{
  "train_examples": 48750,
  "encoder_moe": "top_k",
  "encoder_moe_every": 1,
  "encoder_expert_mlp_ratio": 0.5,
  "optimizer": "adamw",
  "eps": 1e-10,
  "final_lr_fraction": 0.1,
  "warmup_steps": 1950,
  "weight_decay": 0.3
}
Rows from block 8 of the encoder of a small model that predicts nearness at each pixel, named by matrix and row number. Rows with one number within an expert belong to one neuron, the router's apart. Each number is 500 + 25 x the weight over its row's rms, rounded and kept within 0 to 999. All counts start at 0. Numbers have three digits each. After the name is the row's rms in percent of the matrix's.
After each expert's rows are labels from the 100 images, of 14976, where the router gives the expert most weight on average: "top examples" is what is common among them; "colour at peak" is the nearest of a few named colours to the mean colour under the peak. Only what is clearly more common there than usual is listed. The data: rendered scenes of toy objects such as cars, trees, mugs and chairs.
# router: router (encoder.blocks.8.mlp.router.weight, 32x128), inputs 0-63
# gate: expert gate (encoder.blocks.8.mlp.gate, 32x64x128), inputs 0-63
# up: expert up (encoder.blocks.8.mlp.up, 32x64x128), inputs 0-63
# down: expert down (encoder.blocks.8.mlp.down, 32x128x64, transposed), outputs 0-63

# expert 31
router.31 128:497485506516479528519524494495477483470502509512516498494504545504537526493499496509467491512490524516438518513511459497503485508513469495490522450500451510512484513505552490494458501455508512
gate.0 101:510521527466485446489501490522499489519508507498480531499458520467527517488495528564488465533476516476483482522475553502510489480493487539499541482499506498536468482546535513483483496483468488
up.0 105:484489477536519555510507503472503505480493490492523479503535486537470479513500471431506528466519489524516518476522441495495516513508511467512453519503485505464527523462463481522518502518531514
down.0 095:437503522509525516452503482502533458497499510458487511459510505488485488548489499475474501497455523511510501513476504561541459520561537492451500481509511534510515504478540515483524530480481499
top examples: count: three; blue object; teal object; its colour: teal
colour at peak: blue

# expert 12
router.12 094:525477500529516505555530511485550506496455515473479460503505553493487505462487530470445473470502513500545524506484568533488508488508497476468497553511511518482498520496501504498482510444497522
gate.0 084:482493508549492494517477522497505497532504475521478508473478504507512509473504522518511551515501485482458479476551451509511521458458529424520484489535507506525515504511473484461501452518499443
up.0 081:504506490446509499508515480500509491485495525479525487524515499491501517537488478473501438493504511504541532534472538479498479544550475569505503489462480512473483503484525512530507555480475577
down.0 080:502537501464476454485506512521471461487472496507494524525467493462524504484465513518484495517469508531561490502510518540466540457481514493479523487489504530491503499523466510476500489489480473
top examples: count: one
colour at peak: brown

# expert 1
router.1 079:490471492493509473525528511476497485489459470463512476505506500513486482469475533459493488471513483546500540472457508538488516501503465494468496562509533516518524519524514489529506501510471489
gate.0 148:456533523536471493477462502492509482506536466480530519481527500528547519479494513487528500489518474509488574461483512517527464502473487522533509527490518499494521482527501524528496492463465472
up.0 150:544467474463529508525536495508492519494466538515471485518471495474453481522505487513473499510484526490514430535517488483477536501524516478469490473506484501508479519472501480473508512538533530
down.0 140:488457509498508475483492451495524507484478484489487480456470482531525515492533504511478478488507514550476536518463467524509498524551467504535503521514492515455534505477503523529477502504505495
top examples: count: one
colour at peak: grey; pink

# expert 8
router.8 108:491529499497485491511401535498524522492517494522506521501516508502501526533517498491514523516517475501539492480540502527503462490437520543495522477503481481534509494491484505460523523508454510
gate.0 095:513503535513496443504492524504499502457526491494444491519496526513473504473507534533478527546492485477503477459481474502477501476498520501507521500507468523491511482500504527516527556499486502
up.0 089:493507478482520543514499503491502505510456511515543539486524472495516489523500432475508490473520494497489517528540520505484489490491491519480488513490532497524479506515509492494441478524505499
down.0 091:502488472501499539489480493484504561496496527505506505578491491489493481440486512564501496525508543479488519519515514534477499475518478475552490466523519499468442542520545498518511512537515487
top examples: count: three
colour at peak: pink

# expert 20
router.20 133:443544497468480501500523504503497491511498508539471514495493446511532572531508502547499471539479529519461528539495495486509513469510492493512509499504462508533509476526483491480512487536498509
gate.0 104:516477493444507499552493546493468502512531509516480524491484465457531510559508491482483497505455500505483526494431513509535515500533529511472457495504508492486459448510542477493512517503478492
up.0 110:496515498536532499506527486490498534548502503500545482465528452544494473509482500560476514492494490508510489522478495500471487516481484489502566540501450537492542506483446513508477489523505500
down.0 102:521483472510489522455501498478508498540504469533482511509512454508492477512497513523447478505516473496506444472459530507507507517481468452526489518546559477479481507540508517532477494538493492
top examples: count: three; yellow object; orange object; its colour: yellow
colour at peak: orange

# expert 29
router.29 098:505497517492497476458477492484488525502493501517480474476472491484513516503530506536541543532450452502475522543458512522511471463504505522477485515498502522478456498538515475535533483502478481
gate.0 085:500498539506540464479506478477536519523477521493542479475464524489489531514517460552523501503491510497535526490536485527535483485522514518469491488438516524501490508523501494518524465509504474
up.0 098:503505527508542470482511474479534525528480499489531476477454523498493522503524457558519517501482498496531520507535485527533478484519516533470492495457521529499491506531507490521517469511506462
down.0 097:479508458524495492546547499474486477470495482524500505495503520506519494516488532462508471535484525452463513513508490516552552480528523447517520512518501435463484499536506542523482529503526510
top examples: count: three
colour at peak: pink; white

# expert 13
router.13 092:513483480527520477562521522522541498501482481477453482527524490530467512535507482476498522504490480511509485488524541483502494492518474469525450537502493491493491489475487481531548473473497490
gate.0 055:472492489469473513501436482504493504481521504524470493503506508496536476480480532498452521510495523517469482489495421571489494513482509565482467488498507532520458506527502557466509507505479502
up.0 051:514502491513488490514500486469494526481539513494504458533473500469501534514518514526567463479482543494464499496482523438494538465520494464490516509514512472508540524513527484529481515501481466
down.0 050:497499512501479544487515474497543496506484471527533488522514478506486478507506512533496486494512512496496539496504513516508503504538475544537479475469450503458444445465501457537495495465513514
top examples: count: one
colour at peak: green

# expert 5
router.5 090:536490505481517508543518507482513495515463504465473503481528486473481509456477503503471489462525502485485547507473507529507538501501481505469472573480533519509531518509512492520502482511490521
gate.0 062:486550479522463516517518520494499510453475523509474564522527484526489498474515532459501452480504476470458485522467487462510523508449518528515490505533486492470514524518519501507513499503518532
up.0 063:514447515474538498484482479508505484543519479488528439486476522466514502531485468530501546523490521532533516484528501541492478485555488476479519489470513509535485475483479499492489505496475468
down.0 061:518480511491538410492515489510541569467479465518480477522521488512460468515492502475529523501499469489500490509506472530538509463510541501454524489510496512478496518495497528469523505542491521
top examples: count: one
colour at peak: grey

# expert 26
router.26 119:511508508486470495462509499479460515478502505498509490499485462514507493535507513504454510500473493496496488449479444487496532484498473472506466533528463491536491555481494492505469509581507491
gate.0 107:507507539471505520485513439455462513517455451503508503541480534511512520480513482532491513510491477500496461529508492494514449496486487530500583469510519494481505503492514476482533472484526489
up.0 114:490479534531479493533488504486521516482500474504529493553458524504559541482526488548528473485544491527500498525535504529506473513518504520503520487475467490474492524473517462459499466488521486
down.0 114:513471481445537521474486468467486460549503512487484490456502519478484467526524513509542478473500542499478501516489488525519476552503520492514482554515510493545516528487493522509517495467516509
top examples: count: three; red object; orange object; yellow object
colour at peak: brown

# expert 30
router.30 090:505488499516505498495532508491504507505473499509512522521517434485504513500484536478518478531507523535513538497483518538446474509512462489476489532496561522480535509506499474543496470461524496
gate.0 111:466479525519533520502498477501529509492489553503478581493544496496501465509514524502525489552474485502568486551514511484527469475501491449526498502484525493484525532520477524518509541444524494
up.0 117:501490505500537498515494507500472489433489513478500503529512495465491483522501505536486437548506527464502476543502494501523524511489512498523503482473506447474495531515535450542531516443497481
down.0 116:490481498516495468469548483500550497532535498551538483461523491492529467497513542508531470454476529520479530486502474530485462475534497520477525492475486481456527471515524521535494502531485480
top examples: count: one
colour at peak: grey

# expert 24
router.24 074:542478480517511503530544530475510500521454506460505487512479522472458474466476516438481485468510509471516517491460529488480516483487491487480457568511542502505467504524502491516472537496512528
gate.0 118:491487507497502488526474472535506509532511480486463495537493489490546545554512468524496485495496484524439561531487508522506484498542503523476505462513487498515514493485501509519475508522482493
up.0 114:522502477489509538489538511525474514526475514483488531563506462481529488485508488457482501458499484495513516479508486490526520491523476522449473485524550494535479494508526488516476511495475509
down.0 122:487505518494470519448541528496468484463509506494524488472514490460504502472488487476514493524534473519469474503472515513474508481530512505496526433496534480469504508481546541499531495501502511
top examples: count: one
colour at peak: brown

# expert 28
router.28 117:522486501516528527517492489511531448501510518514466504478461490512480489471477516548488484484510510479488486515503539504455494534497515513468558458485566521453516509483498496457510495447532549
gate.0 088:483480522464510462506507481532501472503460520505483494517471490542529519449482483505514537494500524452532511530492555500522502518475499535476531470490546496487495455462487498471455514480501538
up.0 076:535526505511486508501498503472489523527489506479486536491470498508494506498531519506467498509481469510466480452505466521496469486512475485520486514501464501484490536485530485526495500560495508
down.0 082:513512480492515470512498471497495463530495486532484464526486460442504504511524462470500484492525480459496541499562514506508493471509509502483499466515483511502472494548497497512548540521508493
top examples: count: three
colour at peak: white